Weights of a small masked image model: norm rmsnorm.
Rows from block 3 of a small masked image model, named by matrix and row number. Rows with one number within an expert belong to one neuron, the router's apart. Each number is 128 + 32 x the weight over its row's rms, rounded and kept within 0 to 255. All counts start at 0. Numbers have three digits each.
Before each expert's rows are labels from the 100 images, of 14848, where the router gives the expert most weight on average: "strongest on" is what is common among them. Only what is clearly more common there than usual is listed. The data: rendered made-up planets.
# router: router (model.blocks.3.mlp.router.weight, 16x192, trained with AdamW), inputs 0-38
# gate: expert gate (model.blocks.3.mlp.gate, 16x192x192), inputs 0-38
# up: expert up (model.blocks.3.mlp.up, 16x192x192), inputs 0-38
# down: expert down (model.blocks.3.mlp.down, 16x192x192, transposed), outputs 0-38

# expert 14
strongest on: glowing rim; ocean world
router.14:169082158149091105112133169092154146112086136122087189163104186136130131111112164102102157118141164065105152130117140
gate.0:133075125081154197177150135153161121193123129100090094144106136144116155141195120122146167173160147127179117093125094
up.0:141117102149144155099126131102079162091112116125126085095132149141142126131071146051146115087114174090147169072146155
down.0:173108096180129115123110108102142107169115173091158097159109142162100145128106139108117090139125119104067221144131130
gate.1:103156112115130158133154110113171096142110095140123091130159085086160169101150153104121145124143136147137099121136124
up.1:122127132109167147154065164126073126182095107146103142124109132159122161039139086111155154116158141171098140139117072
down.1:105149107128148107146140133110170120148135190115139123170112135072141173150144097090170157081142098152069085164084184
gate.2:102096101144094175111121155098096135144122194213152105139142161071162115156186135178165131118161099157122130125161107
up.2:111153107076075144132141082121096139071152085137097100155124111123127113147119117130050128114110170156119091044102163
down.2:136164130174134085112174131181115096141128125192077085135099175193151104067136113138093128052096119132112085162154083
gate.3:129094135132081113130150109095096199141114135180095157063107134139139157080209064149095153154089068173101102126125126
up.3:099082145122190140131094151174090136146149050127141173192078078200155166073148170081117117085160116104169097165065163
down.3:142141072137072079165093093148132143130112158107104104139132149126099162151089172180130061138142118171149133098102145
gate.4:095137105167104118116155069168072154128091167149191098102164149159123108155145170133065101064144135098141148107164133
up.4:100117065131116112151119195103137105139106091127138161126152129173113086152139137129105127150119176183087155106132108
down.4:132074089104132154108096104136163146113120136145117180112127106106129057185151126071060112086129154158092072126088125
gate.5:148142154070191146199142165109089097114099106089143085171112150158078141092196100103084143139090112116107114089173133
up.5:112107081134190162152126067144115132108128078096131116164144085103125081082101129074123157184111132079124122091089113
down.5:144093180160156057138136124156089119170110128127124070141080093151180076109190105085151098198165170083158137153121190
gate.6:090109050130129155106089118104071148141178114126109098086159156138089129108111145116159151109132097147148165094108136
up.6:137118088138101177151126119093146122189097103167103140113117174106110088087097124152132142139115101158124125112135146
down.6:115099068146123091159157160113157162134055151090112117151093156140114085101169083136143127060136140098106140133102144
gate.7:178123124119142135120141070113135135113111071100119121136130105155130079161147123176107153124153159097140086080184106
up.7:160134124136122122081139102162128157147169113120157153151140125080115153106096115099143191124140146137136131176099160
down.7:107161172138086116142163131103193129121131120117124057123105127109120126156114144052138169140154150102144107130085144
gate.8:111083117147165179111112070123133165126117120171155134084105114090191121136201166099095088153085109105147155177091075
up.8:164147105144148142134163112063139205114098072185156082106076202127155100130126172147150138094191141043122144155121069
down.8:106152151140143112143119189130168123151183168106144121144088131115184167140076133128138082136113095077090082140109122
gate.9:142141114133172150074106121154143130141155155186106069139094119119127159022088079139152061120138199143122124122200110
up.9:122107169077155159132078137119072126163121154102075112117154125077114166089109155182158185155122115086064107161132156
down.9:171119084172118095196158100102119100082124161091155099157129034154143092174160133145160175145191154061130103083111132
gate.10:100085097105127186108171084129127138041201160138141147141129140189118129079166117063125102129150092092150118047117120
up.10:051126164125072128114137134066099140149029053151117122131149094142118183162119127156145069142142138176158124119103155
down.10:107179178088108125141122149158161214114074151158159129103137147176118137098117124187090194133122124127149120144095122

# expert 0
strongest on: rings; lava world
router.0:093131130108111099111107157119079121095129173101137104091109069152132122105137150135125101157152087140109143136085157
gate.0:138117137193118098125193097173145175080121156126076127140134095175144126127151149141187161113147140105149174142127119
up.0:112114147101118128100122133117151159164079136153134075130123123143149136117129109130096166095160105053063131142119133
down.0:132159112089109114086148107099143099150131153132165095074109124134120081074054104117130127065138134121149162083146136
gate.1:082147142120130198039143126100178121173129137137130134056126149107163122169194146103086100100138108126105073108109106
up.1:098153102134150149064118159099215126148142120120127138111175128105168114167115164130120105128147158130065121131094124
down.1:131129129138129065157149117047103162109110094085116173139124096131192102103152092170116130173100133127129128140133152
gate.2:090119089143130141078115120128162138172226134160182158113114136101129092138160147101133110133173139102133079137115086
up.2:112098141094112177090125138160105137131129064142148196102109137128138104131112156156105041132181114141206084144105082
down.2:125112131110183075139134139208133128143153165130122176103103122131089080144109176120180097170054175143186164162131117
gate.3:125142108106130101143153127131189215183156197176130099146125103124130155147098129061110190170096171100136132070125163
up.3:125215122206134115058135109120132107087078118105125110137086153101075159111133160142183119110141144107169084134124103
down.3:142098156160197124104119094220119140061139160135126167159162129119109095153129187141078102163136162122146104105109156
gate.4:123146033121092149153150093158128107096150134071104091119143124111140136119113109156168142094135063145165147163145100
up.4:111128121140144146119154118124086189147104161157140154139123164185124096192131151044152114151133145111120134144132158
down.4:173103124131146074153103095102165154107124089114170160123117199077155149109148123131126107151147206130102181141101177
gate.5:116124095136093146077117186151168104042152128144116113101143161093135096103116172103096150151138106134121163131130100
up.5:114134107106128096212150050164095140203118077089152112140110107147131119162178089180128135163158111144142107100110153
down.5:160135113123154125119117163123134157081149140125130172133138146149118136143189161154190200141095116175173174120117171
gate.6:101098130128128199176075062066130076167088095097126166163143118139102113132105158155200103127145150169149171162067135
up.6:134097107143111102107150135206112173119085142166151144105128096087105091094179121143134128109120122154133137146191165
down.6:156218120157155130132143182123131141116151092142161116128128135159092143103163099136131105136186167124229132141172099
gate.7:111073096086094157155083162180170106135134082125117140107167164111162141156090112105179084116157105101143107144084118
up.7:127144077155112126177103128149140131073118150111109160188173181109185130097116102102142070103132140134076100138156143
down.7:152126168179065140112099100179118150074162106170130138135051051125129068080126175136152057103119128122167108104126160
gate.8:117149120129157106128183118084078127102077164143150157184127123178137183135128096094085162137146144126114155130188136
up.8:111106135146129123119110117120122127144079173125160174189138127168106177143195119082085167170180131119078131189136119
down.8:083141139087150062114141128151114120219084135138150100124141081157129150133111095114118132123089115093121115138147095
gate.9:051168169123069073110132140168124095111167136143147173112114130121114162105200129207176099133123096125097080101076099
up.9:099182207178112196078164134068139125158166150169153117100129140138085147103177149111147090187104092148124134140139080
down.9:111104141100133116168076131131125162181048101113122108125106160155119098112162113159143134123019081164108145153151104
gate.10:140116132129125096152141072151078169130103090165135121114090157099132135149130143141151112052164127104081156109093089
up.10:151139178146103125184122066152142149172117117162102133123155169107175104098087133097125097091117086123117157138084112
down.10:176110202040155198148130138131112111147111067131133117130136065106216133116120148156160127121112143179164056131115169

# expert 10
strongest on: rings; cracked ice world
router.10:163143104137167144146212098098065138183122139211109166115169157134060148121142129134102133126127133097121146178113166
gate.0:154112179095074068085230064090056104158161123124155087135127092097130099116188110112112147117135215163095151129142124
up.0:169114127099111066126215066092084095173178139129116114106133114149138051141176107137126139137106205134101146111129141
down.0:146084111134106149034033146048150134159060111136146132202131108105109135120126119073095143107148109129115162105142116
gate.1:119094099117066169133081135145080127156099116156130115147175155091088151117157158081142105138134130156115176145097116
up.1:101171137134121109094167209152096112144114140144163148148097127089092142078092078139118098117110106163058103151061117
down.1:090173139110137097110089132181124156076141101064134055093101166122063113143097131158149147130055169127146151125062165
gate.2:122086130143132106115128136141124184098107121116142096124094157138080117188109072137110151105150165105143139143131145
up.2:116102126096090153136182124136066203127119157092095161106146164128120136125124125096088121151203148053099167227127099
down.2:127167106167180156156160143152112101093130178136125182158173144100151175123188149209155111133176132113137095132097180
gate.3:199112103189184123137173121131172133119125150161159111115102201110167100139131088189119161116182045163118099120099144
up.3:070149130068113138135071130128125136126104123106113153203162075119078141116074171073132115089071170096124149145152127
down.3:098095170104135124111150088094117111167122137143148110174172129124118140092178097071146096110110111145114130154158141
gate.4:112090076145096149132134169162131147153102162116169153131132127140113126114168108177171123157148117200128105131143119
up.4:162148174111163101109133090074128137102179108136096125108128153120152131164116121039097116122116135067130186087074138
down.4:131165108168131046089081116160065118114138093096108131174086122117082150078113184102138110130117101129110144187137151
gate.5:138104070129114085093143122059177117167106134100131136180126128142091117137097058132155105113192150090071122131112103
up.5:140139166144170126144175086047145111127115132129131195177137135163111110147160050144105083092134127120134190116073174
down.5:105171204168115155125168070142127127136099167141141117164147155148195146115148075100116144162140130156186190175077126
gate.6:082078181156092140094145156119142134129137145134155125113149188117057140059144107112097188065134120129122110105104104
up.6:147155099100155140199153148108130158094140088129126130191106154083159155110086175138104115156107116159123149078150144
down.6:139126150124159161152136145188168083143105160166152118204113159105159152141052112108100144154112144078124191069130115
gate.7:062119075154102154111145106108183135137129100097174129118206118180110102071113102173132114189105092131128129161183181
up.7:111123124175076191066112128096167143110052142101107048097124126144167128107120118147141119091113160127173178099082077
down.7:096150156139112157121108163131157152094130146150132079118093119095167109125115131139160119129138126137089166088122111
gate.8:097132087118145135098110079072204126138138125129131133212096120092211117063122115187160155130160076092122147132135089
up.8:115129109148066118134139138116112135132146099127086125188145167110087163148111084122104142144099141102078168152117161
down.8:135100188132094157152147163125102144073196082094099146156132181129104128179116096167161096140186163148122162124155173
gate.9:130126125131163128160092123089100090117111119092123096137189119120109132117125113191144152140138114085137199136112159
up.9:099177147133087098091114109105153159110075093107151191135227149129123152153148135142141128137187110165125169155163107
down.9:092163115128063166141131117112119127096091106127118128058188141140150145161109129172179114121142088142158149074172161
gate.10:127104130162134146178183077146127108170098097180098172096143158109147102082093146098148112170090075162137130132118110
up.10:126074143122120157134098152115223112156154080078112197106046102111117132128168131165086202071237155077157149103146125
down.10:128111119133132191131075065102079095208120082121112113134142101130039110082161089198090116127099149150115093120164094

# expert 7
strongest on: full; cratered rock
router.7:167093162156095107120145179106149151116094140122095184169110178140121135109110151108100132119139181094114161143118143
gate.0:125150099070157151171158125100137126173168113156172133153171136112096085178130157166141132146070143124124159082077113
up.0:115112143172167118178100081154091149105135134178124090150147122123156157151125118130152061124124090159100129141214103
down.0:088122103075119141132095109218147169107142094060132109163113150144186094160108156151124099064164108174102108063159140
gate.1:092153149110159088180170150110115176123180112074086146158140146138159149158108122168164086115133081172143179128089114
up.1:081136114135162060154160078156131203079122131157056107108090116136145097133188147117175130117157111093134172171059119
down.1:065126080088111118164167132079130138148183076118132163141130109164144075156200057166178109118099148131131185179097156
gate.2:091159100103132163152103096082139071172153126152104091112130087143105129165121151106165143101094143129122101116212174
up.2:149134133154083142129179188115110129184114077155094166138157126166152085089175085091169118151111136130098142138124147
down.2:131097135073114143106100121115062123164084097116126115226146159128139143098089091123082104110064150096144113139157121
gate.3:132146136113131119172130096085181125070137108090161127101140142151097117097118169139096125126158116116154081121132109
up.3:149094139127154122119139152128130143140105099132143124161116143106144161075147142183099164090116129170096106191154157
down.3:146147120129140137116085091107111092092148151124166171130138144082132088120149181140148131104126141199058101082126128
gate.4:152163137117143142104159145147116137098115148096086110154160188105159092140131119150154099115120097106136179137112104
up.4:187121117078088164149101109169113075120109124132141130167122188098141167129111100113052101127111067119098195100154131
down.4:140158174111154144139138075103141164116156160155122148122079167129120169095151169078121156181106123134097089114151149
gate.5:117115103131111127109169111151163155171101134122150116123173166083109140146132060149151160093169137109104093101118124
up.5:129131117105116182159083112158118089144144140149115147085158096076098129068132128153121212123165092180145149113091131
down.5:133092087137088111160154165145153068129105150117087169157139089104062100130086136103132105122130160131116168213143090
gate.6:120158139071152157096164072116104128115126122168178148139125132113169093136168084148125134138101116155125182144125183
up.6:076079101133110156158153095150186115112047088082136134102179179135127139176141149097132161115112095131125173155142108
down.6:148103158088135130087092099139117133118123184171100185111151145112146124148181149070154131058078126121136127104151094
gate.7:192159079085106126115157162111109167115150124125073154132167162129071130155141116115098122172145140118127151098111152
up.7:055089147169136098101152175149108121133161144067179116091138090054160114133128097158158112106159090126158139166161172
down.7:108142179116127173126190135145116129062125088140097080075134124101203165123146120079175188098128165164121120113097179
gate.8:127137084155158127101154140085147140112117113152095150226142123156132086061193108140138163103102138117093165144145124
up.8:168175109116061121115119151114106104135088150152061064109173086153137126108139156151153127065121136118115138127110100
down.8:131131075092071162178075160136135089076118133108100115170113138152070119070173100205118118104130144196102137110068159
gate.9:148190094119116146138104178150167106150150138200108127115103224108124138132081126071116071195062122124145119138112109
up.9:143147107114125147129073167141153100131085093109146176138086127105153128199145109085131141116135155106136165111102158
down.9:161135088176129079109088115131198118042087153137098123150085096142152048153188155145121144113152129081160155115114181
gate.10:174217118123113169121124164186122087124117098073133183117131160132110151126116140106116098157154089125049147179162127
up.10:129167147179116126075177178160061127115140140133130119131124186117117122103117072074125154142122124128128103126127090
down.10:106068149156076163101131151137138102162115130110116133149147123137152155128119156093126104170153088119118098167167126